{
  "model": "audio embedding model",
  "dataset": "short pieces for a synthesised band: melody, chords, bass and drums",
  "train_examples": 26041,
  "n_mels": 40,
  "hop_length": 160,
  "input": "log_mel",
  "spec_augment": true,
  "win_length": 512,
  "targets": ["key"],
  "num_classes": 24,
  "embedding_dim": 64,
  "arch": "transformer",
  "norm": "layernorm",
  "norm_position": "pre",
  "activation": "relu",
  "head_dim": 32,
  "fused_qkv": true,
  "bias": "all",
  "qk_norm": false,
  "layer_scale_init": 0.01,
  "parallel_block": false,
  "moe": "top_k",
  "num_experts": 32,
  "moe_every": 1,
  "expert_mlp_ratio": 1,
  "experts_per_token": 2,
  "shared_expert": false,
  "subsampling": 4,
  "layers": 14,
  "width": 128,
  "positions": "learned",
  "pooling": "class_token",
  "am_softmax_margin": 0.2,
  "am_softmax_scale": 30,
  "residual_init": "none",
  "optimizer": "soap",
  "beta2": 0.99,
  "lr": 0.0018,
  "beta1": 0.95,
  "shampoo_beta": 0.99,
  "eps": 1e-08,
  "precondition_frequency": 10,
  "max_precond_dim": 512,
  "one_sided": false,
  "adamw_lr_other_params": 0.0019,
  "grad_clip": 1.0,
  "ema_decay": 0.99,
  "steps": 8100,
  "batch_size": 128,
  "epochs": 39.8,
  "lr_schedule": "cosine",
  "final_lr_fraction": 0,
  "warmup_steps": 240,
  "weight_decay": 0.2,
  "adamw_weight_decay_other_params": 0.01
}
Rows from block 10 of a small audio embedding model, named by matrix and row number. Rows with one number within an expert belong to one neuron, the router's apart. Each number is 128 + 24 x the weight over its row's rms, rounded and kept within 0 to 255. All counts start at 0. Numbers have three digits each.
Before each expert's rows are labels from the 100 clips, of 14976, where the router gives the expert most weight on average: "top examples" is what is common among them. Only what is clearly more common there than usual is listed. The data: short pieces for a synthesised band: melody, chords, bass and drums. In brackets: how many of the 100, against the usual share in percent.
# router: router (model.blocks.10.mlp.router.weight, 32x128, trained with AdamW), inputs 64-127
# up: expert up (model.blocks.10.mlp.up, 32x128x128), inputs 64-127
# down: expert down (model.blocks.10.mlp.down, 32x128x128, transposed), outputs 64-127

# expert 2
top examples: key: C# major (53 vs 4); key: C# minor (34 vs 4.1)
router.2:085113145131083106112122138135128111130158093093095100136166144173142114102141098120076143195101114092127103133106134119143180127112121149132172120071107136095105125076126099111096096140121117
up.0:149110130102100106126162080138168123120125137147162143107121140103134144099138092148185161085130097101108109116110141177134138123166090107127143139139146143122156149121138141119108122164112114
down.0:116141165138104130128088133105107119134180143135151128184144123139095128150126183141117136061165097150109124129113147168110164131131168171112123122137095133128175133095111182115128141161130089
up.1:150101124130137106143110128115146116108078136107132137123096115085095107127117124136110128122137132146132097085109109134101140119102153134164140112133159093139081113103117155176127132161166147
down.1:168129112129151133126115181136118136116117159156128046188150129148132131146118125144131124144110122094127126115118127136168113074139143141124105102117113128102120157115091072125161139085127159
up.2:118078141115109143113137131126086142094133116120101135152133107099112101130129084090157112105181119082140140155109114107144133127174128099092121142169148127095134130118127109112118145120086106
down.2:108080127105171140157093153130128128133167138119134163141131114129167135138130122123110149125128109108152142097149148189103149100100137109115137116118126145111135094158120141120113083119124095
up.3:073103101118113177073123118091120121123115109143132114111124110136127109138140140137098147176145089143113151090149104146145163138067089101136110124138132124114079091124134113157122143087142123
down.3:162130109092113118112110099137173113137111102112143191146128119122153114149145156114173092136091149103125134116096159141159109138146147129137175136104121107131114110102127142147140145124079128
up.4:126098168098100101138125151114137143138134159135127109115104129144131113154121155173144135116135114097124131116110104118139121117153167133125107154152170164121143132099194096124174118172100083
down.4:097099116123101105147134118201122131079146126118119076118192148122120162114110161111144118137108132116127097088147095134152080120142147106120067150151148119105139155169110130093132139135164145
up.5:095124116113079118068158109138131133135139097113122120121112112105147130095152122105130158133110096060136126158146131092064149147132161076132167133144105097139149116120101134127108152079134157
down.5:105103136153141150151124129094164119129159128125120126121080157101125104125136108132105139124112119146128105126106113124185155102124127150151141145122157131166147098132127097128118059136138142
up.6:099152109168099159104109125175099122174079162132154112089112129102100115111161124134173131130139122170091121112164109131114102108133179080124116127129143154140129132141129126113108140119142150
down.6:159147067146131173131129130079138110068106153123104142091111122127137114101133125099108128122156133080092154121055112115139161168149103140131126105146117126151123130108108172128175156106151152
up.7:161154110099116145149115057162132099105102155122128185161100103139139131114168116102153090092103130107140098165127128135120080148112132116113122104112165106148145130131167138167097088140115090
down.7:167125140153113133115161153140136119103177114100105116115108159120117093136140160115124102138114128105111139171114106103073110153088139155119194178142129072119096138104156095113129117148152112
up.8:139108129162101111106127126168129117153128119103127141173111100166157141106159126111075134173100061089112141170137153126142082147152148149097083145101120151124133093108110139138172117110145129
down.8:149130161101107138095112125148090169137138133166126060095114174137111162140131117175145125129104110122118139141110104130117109139117097137129103114115107124118148183111137117093110121145113085
up.9:145124090104112130114165138136131151129145144132075148143114137151087154138124112126140126135085151154158133126120125127149113124096101147115131158094131071152156203098096131158087139139146108
down.9:132123154172082119134131110132114114152137179120147141083130103093163135099159125142153138156146107086156149148163166121116117160098134113148088132092161091143166118150159112130156130115150146

# expert 26
top examples: key: F# minor (36 vs 4.2)
router.26:087128122134141131101133084138161127117164151150131134100117171169097163099155167127158112129159104137147120091145154097117106129166134129125125111126124138111096153143138149143135144099132137
up.0:080136123108113149125157118120125136140109074086119144091136108088118140088149117108146114098161126098128106107122068182124139156127129139099142151122086110115126173191132124118103122148085111
down.0:104062162177106111138127128143112130133077123169152150125096100129130134091141113135150147116116091166130128160062151129124150124124127174096116125103089133101113131096114122147095133138107121
up.1:115150121141118125107104162100122133131111124170166114188134141078086096123106129176079125140142158106119194134106177131122139111164128136114166125153114094075121181122115097112137162128127135
down.1:104106147138130149137153089152134142108135098157112154164104135114159192137132138107108111154134139115069127129134097106059111106104136152138145128144135053144103093139098139137117164139125156
up.2:081102132124156142147120132132113131154127131129169114110196140076169177141107151106135163152150067154142149106106105102133105138147097139097119129131146116111158146095128135122133107154118135
down.2:122099119137113125116112130099114145125134135132129095150094164146121136104135099084096100132102120122128171142165164094107151107097119143164108110119155112135148084133098164109140121111135112
up.3:109095132142144121136143139100154147117129140159121157151121123087135172110142144139136143129123130138157136142119108118140152102129181059127155105138115138130122179136077128120148129145163117
down.3:139128105149160109126129106129117124096104140140114149136133125083114120148125167117144115110134176109144117076166177128135105127140112115151110079129143139135118165147128096111143085104125060
up.4:123112114165122128158130136155154121130125148126153183106164129176107102162127096171144102123130129124135099145128128126096148138131105139112106159145116123138149137148102091134139161149141096
down.4:139125153124149138094120098088126185090139099129138070102111111135148163112121111167148180118115137154149132097127061109106163132118136154098138099163129108150105150101151124148132131117097105
up.5:120169122143131164139135142118152142107097119119139179139119163070155108098091079126141125123093096178115112106146120097083125143096144104150123132136110104072156105132144152100106128137136143
down.5:119114107131079124123159151135153100121157087114128151103111124141116138132130138112125094141162164102143155170169169124130159088126085110105164101135149091084123126150082101153137112114166156
up.6:134100151149134146164080109115157176054058091188152136115128141139121129175131179149139141153148110112148102137126144146097136118109120089116095118090126117127142151120117135166137094152104106
down.6:167114131151071108149150153133149107104159102138137070135112123144119104147075175162116118124139137189114134136147147094156110116156166150118085123136166132101139138142176120122121127121148112
up.7:104124133117107147138126127124155136176154116135127118122134114119128116169130116135107150140160117173128137155130161110112133119145131085108181125116150130109110172116126154079069139148142135
down.7:091094139137138116125185121113118117085103149123138110138169124131062085137125127122124120122138124171134149147121099149134153196087136160149116134111100115130133178098122138139141156100140142
up.8:110153113105134205138123131125147133132120119132132160068075126148113106092136106170159134133143127095119133154106088160150168118108130073150109141147112136111107136158144129106153117131154133
down.8:170103128108114135159150108137116107168085128169089108100142104121128124102114114133149170136115154135113113142135133140155141093110110116104155082062080164115122121096087091100110167180131147
up.9:115124132141097128125152151123148160162134166143124130139140094159152134122161162106111155132136133132180157124130132109116111105118153127099147134147088107115093131120170129155184109097162152
down.9:128145153134126126120115136139144123127158173129130166140127113123146140136102162183129140123145122112155109165136177149153143138110059174111098123108122144124131140120111101120143132150162115

# expert 29
top examples: text has "noise" (31 vs 10.3)
router.29:092120111107151097106131117088137136173153160107082111112114124180111078104126074145106150133155083099153140165144104100133123156128102162137114114098105110166090104150143176161150187121113151
up.0:144122098103122128156168140084146092131094134134143139119138115086127153109105122148129091174144129126148082111091147124157138119120146106144121075090115159150162164109098123135096130157125113
down.0:150147133103131125134123121116128093149138130117111111146115131135132172128114121107101126134113197127136100134120086157082112105097163105134170132150119153137151100102134151109087095067133141
up.1:150128116106130124113085109133119133170133054093135125076149105151096106143119102143090148152164104136098140124164162095109122114142167122158100133122125115134098153126146098104109127085149097
down.1:129122096114100123135162134117128140117132131108121111169111147105105132160114128183111118141118134161120169109185134161148115164153150120080124072143109127136110082142176110141131074128145150
up.2:122096103120117110158115142178149104158153159123164112163120140120137139131137155091170131123090185123107123155108115097119196117150117122140116165102131119127097129107138078106160129084113139
down.2:128109135062146143143130117100107153147126095109117131101124150118159099108138116160090161133131105131148108142133095139086157127105145140107216142155156121089114114086126121114114160112123116
up.3:120152101193135104101131110164128104107097142155110179164163106132093158155146123139103128135147093123134142150139130100094110114163108137169127122153107152142109165097096126148165146111122161
down.3:117155151171129087159135079127146113182150147155111144124112123109157131131126155155147127146161154080124118121096144166163123114174070105114123059126143160118114083133183149135128120098136161
up.4:131150136144093120098121154169155071091070107132150145183123164114154102138144138140140129116142159091109129145140146104118109147119081127110112149127106130174106121139112098100138130117113079
down.4:138139120170127125102099066085093152112091108146137118152104129124150129120150125108146123177116124126106106154102109102130096120116152106126100138135113128156116082135159141085149193128127163
up.5:130105129145110116119114121157118115159105142131141140187167160135135142148130104151161116126092131125124090150148068127119113114143139148126140163125127089153125099134154144135121186112090144
down.5:137116105132134135096111159099155141086150114119129145116088182130124068103130090130115140184115107095149109069166121131133120135107083102155143129099131100136134118148127145176142133144122145
up.6:137085119094120126108142108124127120082115096137108101112152115110121096128125121143113111133105147137183142149126128133138128127135099138119100148116130139131142137179143101110177119161123135
down.6:101144130160096137111159120102144130128159165124114102124118151149128167124134140164107139127120107186177111098132120162146112153126141129117143123137085140165143164118150144111129158147160150
up.7:101155136111098146125109100143059112155114138111102134156138131128102102167088075072180129095136087127099071135141113150114133143171130145143105147123138134156106122148121169137119137102131154
down.7:120136172119141142107138139142149120163116118127117145175115126094110126114139180147097106180105122152074149062065096159156164092089126116074081132114146125132150099115132172138156104110151121
up.8:128095096152111134120163105075072145111153115098147165152147146133120082136119159069112089115150127159100104153125120112147123136118087155141088099128136148157122127129170142132132136120120116
down.8:127134123103164125076121134125144124105115108151118112114117117150168110136123135060118107111127153134094131054096126144144120129120113179120172125153105154130155181067117113135105166144107118
up.9:166127143117103109107112144087108123098155111126139145163164136146118149109132108150098092134094090097128148106165094152167109146185104128099125112151102103135139099107092113153101191132124123
down.9:138086160118112123162145121127131105145158084114130128107107115115117090113121130138089099151104139152107084072149106125147110167119142143141084150116153142133134104164140123123102151140137132

# expert 10
top examples: key: E minor (49 vs 4.2)
router.10:150193104094147146100108131155142150107086100121103158125185109130084145129085127117136134146162158128118143132093121092151133137151116099139140119122093122131126130155112155109123119123132134
up.0:100098134162106105104123105121140123127139099123085099102167074122126130133145121111102122134130111146137118141122163125132145111121170127175161142130151130140132196165123131112111142140169104
down.0:139149143144089129091147091109144105131172135170125116116089136117088129131133137134114132102114115107163118116093144144111115114147077097097125125193158122123120122144130122107155079118124154
up.1:135148148088153151147140149145132093132159075111144161127116122142107115138109137094118113175141142089102121174130159141136145153140151093142143138103101127132198088144151194158120140136115139
down.1:097127139097099106121162130119128125110152111151106109138118115136123111130099097132139127171132121156087083115121105115126126113184129077153097128097154150122121164162137103097092078149126167
up.2:111151145130081117139130121107149142111127102166145109156136124122148123149153121154075115149117106125170159158078137164164136092158115137149132113069142178113129106169131160154108109107109094
down.2:119161140144102106134100131134079129156129125141107137122114102144154131146136133109129152136140141164095083086103149110147127113106141125158144131116161160134101127082174104131105121163129086
up.3:150126115188124194104146122138135154116153133122120096164105118135130144104134135116151140088118137170099124142148060125175168145073131135124115105151174159138120164132146144109147163134105114
down.3:166109106133143114148150132137164181097075159136118125143181115147117102131120139155129125107127113094133120155121138156113066087129106107111125142088155106128101096128097110094117173146154090
up.4:129101120152143117144174135130151101100143159151127172081133124114113099104125132156173181155150132109071185129128089156106131129122138151146114148127113096202076122152111147096127115132138152
down.4:140148130113159130127114165110158129154137117131119129152140125138111086159094131165147147131131121146108155125124167093116148171155121163099106114073135136100121145119121124173110083189156110
up.5:146115125169158154113156105123136119119110093172122109174147119111145155118116118103110126117157130143182077146110129101132129123103110130143104137142167126121124146134120128113119138121057104
down.5:137162145133151112114118130142118114115081137141142054127130118109168154106116089095139162133133112074121136150183135153169079116122115144129152173086124145112131116119124159065161173152102130
up.6:160139122127148127144132128104118126130176147152104102128102181123084122129115115126113137139123104140115098122106139132142103156126109141106090150106129100106108113084147130118153125130143175
down.6:126113133174127140142058115146111159114114128087149150155127127153097124134071107135106141120155096146134132103140078121168185109112137145115093136101125115126124111132115098103146178105125104
up.7:105175129147150097089154094107179113128133092121094140141124113157114092088133128122119120159161091137106128109096143127122124124141130133112128158151150146123154130101106102162111132133130144
down.7:133164117134129131131116148169083120112128164140146109067135088167140102133119144094121068130113164103175108135123106145135160108094145098124145068113180110116124120144137125087146094112156133
up.8:083198113144135113125159100163150132165129130111159136119133091133118155130116149127128108138121112101131130105105112116183119163125165120118098179120122148144093131082146113083120154101109152
down.8:147129101081135117107099166098120110099141177176151125100160112127120107106109116154133125117088113126127139107123123153115163065144129064117146146122158114112135173171079090166152141129129136
up.9:112132127114141120132107099138154149124157070129144157143151128119151129135115122085118101131075129167132101133123145155127132127145138128106099162160124159124102158116090098099112131110118133
down.9:124134103092131143150105137098122153126076118160147126134132088125109175150134157093180113097103081163155142127088107133124184123150132083068136083096130151102133134140119120124106115137143129